A small multi-label image tagger, trained from scratch.
Model: 32-pixel images, arch resnext, depths [5, 5, 5], widths [192, 384, 768].
Training: adamw at rate 0.0022, 4500 steps, batches of 128.
Data: 195000 training examples, 3.0 epochs.
Rows from block 2 of a small multi-label image tagger, named by matrix and row number. Rows with one number belong to one channel. Each number is 500 + 50 x the weight over its row's rms, rounded and kept within 0 to 999. All counts start at 0. Numbers have three digits each.
Before each channel's rows are labels from the 100 images, of 14976, where the channel reaches its highest value: "top examples" is what is common among them. Only what is clearly more common there than usual is listed. The data: scattered letters and digits in many colours. In brackets: how many of the 100, against the usual share in percent.
# convs1: grouped (4 groups) 3x3 conv (model.blocks.2.convs.1.weight, 96x24x3x3, each kernel summed), inputs within the group 0-23
# convs2: expand pointwise conv (model.blocks.2.convs.2.weight, 192x96x1x1, transposed), outputs 0-95

top examples: red (95 vs 39.4); blue (41 vs 20); the character W (25 vs 9.5)
convs1.15:394480553481451446466417488377492490484485466501533543470481554524530423
convs2.15:544483522525421430501539613487465493519501450443478534569496545486551530522495598449502520558502387491515521474453410587483587487442562527552549481468490281446487487533510464480460444556502539496538497496500467485427516476520516487578730527494512445535472504457389534466482491534421501504

top examples: brown (59 vs 19.9); black (49 vs 19.7); blue (44 vs 20); purple (42 vs 19.7)
convs1.60:497450493442519482484492425438524528486393458502520472386504492409507422
convs2.60:523508524398416412548580511501556515548519498446523532559532556487504499451503519504525508512538482466504520567559445488462529517511440506570502476474466481544514515453498504505435550575464542442517534560518418467519562594479457516570478436519512479442444417428437519467506557464507442533

top examples: black (52 vs 19.7)
convs1.40:484525513445456496479549476516472467367468531504511477527461473342499502
convs2.40:563525471503474450488570536510444566536533538450533558460575500507652457477497678516551495569515496548523516548577427536437558461573495585552509454497496449529485501594416445363488456509440444510499524616481552474491485436437555495551468562466520463544443516529472536483447490593482493498

top examples: purple (77 vs 19.7); brown (53 vs 19.9)
convs1.65:434489448470491489443463443495514509383513436458456455535412467459465416
convs2.65:463517468468555508544446567616490491445566445454561432468536456466496469606489490449557595436473546549525482455497529562459433480480463553404429460451543464489484596548528526513535500467548489531541429584441539434584494543530555499538495437498541518509500553416538486512455518590507475491

top examples: brown (46 vs 19.9); count: six (36 vs 16.4)
convs1.73:479490477544620565546545466551561576542548586454524551520513526459482528
convs2.73:579461497545521461460544578615499504483505573524527561513563511456555563561545420475538510535533521510566502429499412594490409464458499522425487552551531464617536452500528508519472561478555505458465502519405494542609515493533520520528524510547538447527412422422434464516481479484552523453

top examples: green (91 vs 39.1); black (42 vs 19.7)
convs1.79:521485500425451459572470522456425425457545413490455425478447440512439500
convs2.79:520526458516472515496470554401547432441571461418583533461530508505449519591502565403489452362569471473576506410541546545564473447429437534396506443506478552504446438416503506413465427566446451483487508639517607472564609581561524538527478545449455447558525486544494467475487481523487592450

top examples: green (66 vs 39.1); the character E (25 vs 8.9)
convs1.11:382455557467429445510417465431509573466526512530546479466443534461525480
convs2.11:414451455451511474502588512521430503542470463512509516486486529556558524447532482348478451482582563563402518450462504429417571361532513528562535527515546341416527478454517491529479520468407527445479492548575585447491539539462477471558666446542478562564469471554408556501498411534523508475

top examples: black (57 vs 19.7); brown (55 vs 19.9)
convs1.69:519515498537583427462485478492541527426515398465475469397463584456524471
convs2.69:449506490556492433527459526504519467584495521515535480483515485456482517537533441404560495465469518491537494430565453524511454491447577518439445503456536395516534532460498517630524501491545383469383334482484575506502448467522542473513552456479425607681475558527496472539447509521500432437

top examples: red (93 vs 39.4)
convs1.35:520601439504480486535457453482399503463445414445502462518419439456478508
convs2.35:549468388555506517418576494531451457563517538514489510528557469495489538532471400484514548521450484503411511503446447515343474492521605485456531587497509440534474563513464517631497554449570523526486575385629498556471465532501518519466525513548468498476466534456526503528588495513602488503

top examples: white (66 vs 19.4); yellow (49 vs 19.5); pink (41 vs 19.7); the character 8 (26 vs 8.7)
convs1.66:455455475482417536484471404500412413479505476454505408433435475485489501
convs2.66:466445444495523491517391573509462516528619492632517471484520526480497524430485510437477417426581456478538486446542524494554593436599514557446534492536481500456416507459511517527457569536421521516465546459572459507487546604570576527449495488478452540602513481462490547542517511523460492469

top examples: teal (67 vs 40); the character R (25 vs 9.3)
convs1.49:431496467512529450422458483443500465505522441433517483471480399460488375
convs2.49:463476475456622479482564531523547422416592488469529524541524514427530477587456525423523524472569609516513505433510526536534499446423490512447493483463531443432451521476535519525516414497611533515454532573405516487563519485567505550516553521393534488510604484387463498510401567462516580448

top examples: green (79 vs 39.1); black (44 vs 19.7)
convs1.61:517595587528542495553498529530488526588488562571503524527503511576526602
convs2.61:541475493463574456562547542543495480535544507477574546516602437461511573594514461402519460449533516480490451399473449567440423454459520555388518567575521438557527533538523492567458538410473458482359444486482503493537512491553567596509564561550474463502569469458471406551434375501528512476

top examples: black (98 vs 19.7); blue (43 vs 20)
convs1.47:529514502477476478529511401515505528395424511494493442505404520387489448
convs2.47:598475488499463454498522525550479544565576471456494467305512449585665414486519550507527483547436522514535470510503458465455548484496502573542513533534496499580489522641442509386526522474407533487516440549513529546603437505479543522573458587616545466471462531521521532560540520534398481518

top examples: white (43 vs 19.4)
convs1.83:490467448485511454482491431421548440488474474439460436473411479460378496
convs2.83:486467595487468432483462534493516420523480430555570483501463524418468498535489468495596536456395519535602509448401511535465494522515538393451432464503547438509541557474515391543445503485513475482472441421529462534444463469548447497532523503476554506612452534573484464448486489537474442498

top examples: white (60 vs 19.4); pink (56 vs 19.7); yellow (48 vs 19.5); orange (41 vs 19.3)
convs1.55:457450478469431484450429518507399437526541479382513495514432433472504483
convs2.55:481549505474481561555525461475464513518459454432486451474584442545480490461457458545493461555430432455416515531447481525426485531512538485599460598405507483461461544578419564497588542445450557445574537393626450526483512410460447460513490499482490441539531535471512544529549538537491510514

top examples: count: six (35 vs 16.4)
convs1.51:487504463470551508515472498425503541529435467519406463464474334492501487
convs2.51:603491487578489469485566530557481436490497563372592503492546430478522538547471480450577533504516570604581499438543422605467454435398504529462482506533523442554466544563471403482518498442563500475477420576485580530561458341547475496569555557550568436517492506486458425470525404462499544460

top examples: red (84 vs 39.4); count: six (38 vs 16.4); the character 9 (28 vs 9.1)
convs1.45:506444466452386532480486454500383551485479470443472442479478453430463457
convs2.45:610548507550501458513457506479517435431548496493498386547493509531493516524454460503370515532480432472316532498543475510532539477468501540525595487515515469589517506596534534528529469423465604507519631511493494508515487517536527579482482404567586493540449503472497443518490472400540469558

top examples: brown (46 vs 19.9)
convs1.63:482433500483459475477501434421466449481394444451481466430419427514484456
convs2.63:417523484489454551524442530602486614493647501453516477448467458447490514475533554520559455494518373396460540554490402531544539471452607511505564517462480538399471495481482550448540488553393463482484484495494399507512572424516563552455471490368372496562525497531552495489364498463426527506

top examples: red (73 vs 39.4)
convs1.46:528436562493408383482537494494463570484418495436473489486481465447522565
convs2.46:559483501525538501471539552476479593492539576500599581572564477567517527471530507531548468529511526618475488481514469510474455478514478572494456508569454500519493543437406475435529506410384382462538507447532676501504584396490499524494466489463601518532489460487418472521467535574564548502

top examples: white (59 vs 19.4); pink (52 vs 19.7); orange (44 vs 19.3)
convs1.88:491516541453480416541452489500384438462441419438455468443505502465538448
convs2.88:510615452528481539573398445532449459458612459458504498478562499577472424469483550560505511530516431500519561624487457423513496454554542592531438436522433528488462459467473486501511461577414494486472460548476493509603581572471471526445530494373568551494409528478517560544423555470379473498

top examples: brown (56 vs 19.9); black (55 vs 19.7); the character O (33 vs 9.1); the character Q (30 vs 8.7)
convs1.84:494489466491442458394448478502453473438381516535427506535465481485411490
convs2.84:512514499503597505434552515556528442452572503422561543502500467495535461609471404421477527453509561543513499390578476503463419501431511471395471584498524471443468473495462514519524471411528498508436540572476595513604401517573475524503504505600518550556552518461555493492550476505615504481

top examples: black (55 vs 19.7)
convs1.6:482497428472517475432459553490387436463481445486426484513499442397456497
convs2.6:525510549494478486544442529538576499497497503529411495428488468487443471508451446486487526488518409583513473470551320506491526584504541482396566506537451616459498480539479560499539543572528520474446481439544471457607524536581505517533441525503464474616516533477617574533546484433468488492

top examples: black (93 vs 19.7); brown (42 vs 19.9); blue (40 vs 20)
convs1.38:482485440477521520453477419492521505376456494471491476475413539391475441
convs2.38:511530438395453531520532548455473513508524442559546451413525417525757454570521567564524525507445509478573519570518452587487480509520479455469499522502502440550475528603503489439501495501468472507495474429447455594542486485489532474583560552553461490522572454457497457504516524493432491420

top examples: brown (62 vs 19.9); black (52 vs 19.7); blue (47 vs 20); the character T (28 vs 9.4)
convs1.90:522477429428453409420518514440471516436527438481532506526469466512385515
convs2.90:474503501463578476485475531406514489375532526482623625456545527502491485529515536416406477489615572530540490418515441535576488507407556552411515489539533474452479514397476525511428471465475485469452521586457554516588530504578518520441477498421575457569589500543575395465500448532438508475

top examples: the character G (27 vs 9.8)
convs1.59:455484457527564433427398472437510504560516451425520444455515483491564437
convs2.59:395440431456629457491599488503547493533558531518579558502495515475531486539482493444525478455551516511539501437526526519478420452503493508462485512500514443489510550416515587574438506472577445476457377526496522484570501518566569551552593438496452588469569552440442438488411513511515510432

top examples: red (92 vs 39.4); the character 8 (29 vs 8.7)
convs1.27:470485457445511443482472419452494446493390548415465414472436523516499460
convs2.27:353466473522477622444631438546492549499508495503510532446561467415496528573514432469511490535541513493542533427489459446400464536545515570433470531511539486501440518512533495549509592452472580508436533496587420506474535495534563475490524449522392646408532480480477465496475498466519500461

top examples: green (78 vs 39.1)
convs1.3:457477468447486503435480507548488443411453430439485440478484457459375467
convs2.3:537527432478525404538518523496485464665453492552526531550544502506477457465487454510532491568445486539567490443509399507409501509458598509536462534535529518558528556552433481475523546557590511482502417441653488547537499532443485460516462481546531448529468575535536589563566470522531508478

top examples: green (77 vs 39.1); pink (42 vs 19.7); orange (40 vs 19.3); white (40 vs 19.4)
convs1.23:487581582535448540441477554524620511420518523473478552525501551562487523
convs2.23:522578506584344473460505539532461549547496593567519497504509474467514629525532506446562518524474404530524467441493468551475497468504556539424457570433500489565549425539586496545429578545529519503480474501537466532461422525522487513523511520504428510540428476496450486473523471391472572517

top examples: orange (56 vs 19.3)
convs1.34:551485483517442474518497452426392456445429476457520429510428426480488440
convs2.34:420462512522491535529603476507586589499617530545520555451533444623559480461560553507473461471546469528499484488547537469499513462577508533545504470550497505492455448461520489637537506442356502548430530511564503496493607535453540500484479436380506510500477533639476492565426499518552526529

top examples: teal (81 vs 40); yellow (40 vs 19.5); the character 7 (30 vs 9.1)
convs1.9:441494458390448528428434446504452458483416462443423495544488529477471483
convs2.9:536555538519512489498533485450550433441609482444470594467513514543556399461489728483467510540458495460522492553496494469495565495517505547455624476427499413454442478453468517484527350648516524516458462540468545447550529473506537506538477469325535452491452511444490538474454489462435580460

top examples: red (81 vs 39.4); orange (42 vs 19.3); the character U (25 vs 8.7)
convs1.44:500526463403437496506525462528468448474467524393476416478429566499543430
convs2.44:536483467468441429575519480623436527595486474572545426467500489443484513430452539472534493475481460594551468501489405523480543574467523520500502541600485529483524535550485504403520534454519488498474389581491481505593529510534574494563466547519502431541440495549541553564499527530500495446

top examples: teal (73 vs 40); pink (41 vs 19.7)
convs1.33:488432501472408452455539446511399549464494453518466494530428457405517454
convs2.33:537489496512440452489618516505523503555557492448472465481503442468525485536501468547457479496392462413388500430598475551419448505492427562430561532438520500583530489584483578486531532404409559470510511517489524465478483555525569517482462468565488404419445509508472488502444462495630461536

top examples: purple (43 vs 19.7)
convs1.54:453450473581473522427433509456517456447492452393519505486511570426497428
convs2.54:462516496516580484506610519495489446485550456527528475531513490527579392523502453554539574428422457441500533442533538491462477467534456510504500535462531481496466561498466463595528496465487541527448484610501553465500503544524476536446472471504645577464492593551527505457461533513525521468

top examples: brown (45 vs 19.9); purple (40 vs 19.7); the character K (32 vs 9)
convs1.75:425509518461511411485466527453579506505476532494497545497473500390369511
convs2.75:519528541524479494431533548539504509447526719397460537544531409481520583511508480403475485557547562453570469426479494532448412459484507503433475591531500482494605547532532519502442536545465517498482492526475421531499480528548470513532546481506415514493589548459433497507435513385540662562

top examples: red (66 vs 39.4); purple (44 vs 19.7); black (44 vs 19.7); blue (42 vs 20)
convs1.72:484432456483455552462493421530470393418444485482449529418504428499524526
convs2.72:500429523499488488603543480590590491578517500512429552538563611438563548523501532477530413417587430491499497509536458489453556493496401517498587352467445432550477444505505462561427488448477468505560616459533501515547545553508530521418487509560520490431371512533472525501524582576516443501

top examples: count: six (38 vs 16.4)
convs1.52:460419516538407471490510480454452477460451442425422463463427442480472443
convs2.52:497545546563458469493438536576431457507527561438449474452492404463490479486514495468619541510419544541549486459463450591455464515504506489524413480467606502500463635540498463505542491439503486523500468549496571474520428426550425506524512547469472516506506509456522537480564500462461523488

top examples: green (93 vs 39.1); brown (42 vs 19.9); blue (41 vs 20)
convs1.70:594545544534581488522538448450516521522482482503479476431540447567548615
convs2.70:484487472517500402527508557592516493595550621468525545538520475420554559558541463427512486488511566500545448432532459494471441477425510564468511533532550471609462498515548503530466535450589435482421401564453578515536509441514533547526553536515412443526438470452431425496456397472541508480

top examples: black (63 vs 19.7); brown (56 vs 19.9); purple (44 vs 19.7); blue (40 vs 20)
convs1.80:466476526479479401509486528475413415500490407517380483440474463491522481
convs2.80:444492546541443598493466486468490449498568481463443539492525531540471445408535496447435449473524401428589547512541452487574538478542502552577495480495493592606474507504526512512559578558427516507520554539589533495589563579498536562429417504435387486484517542581531561528545488419495520452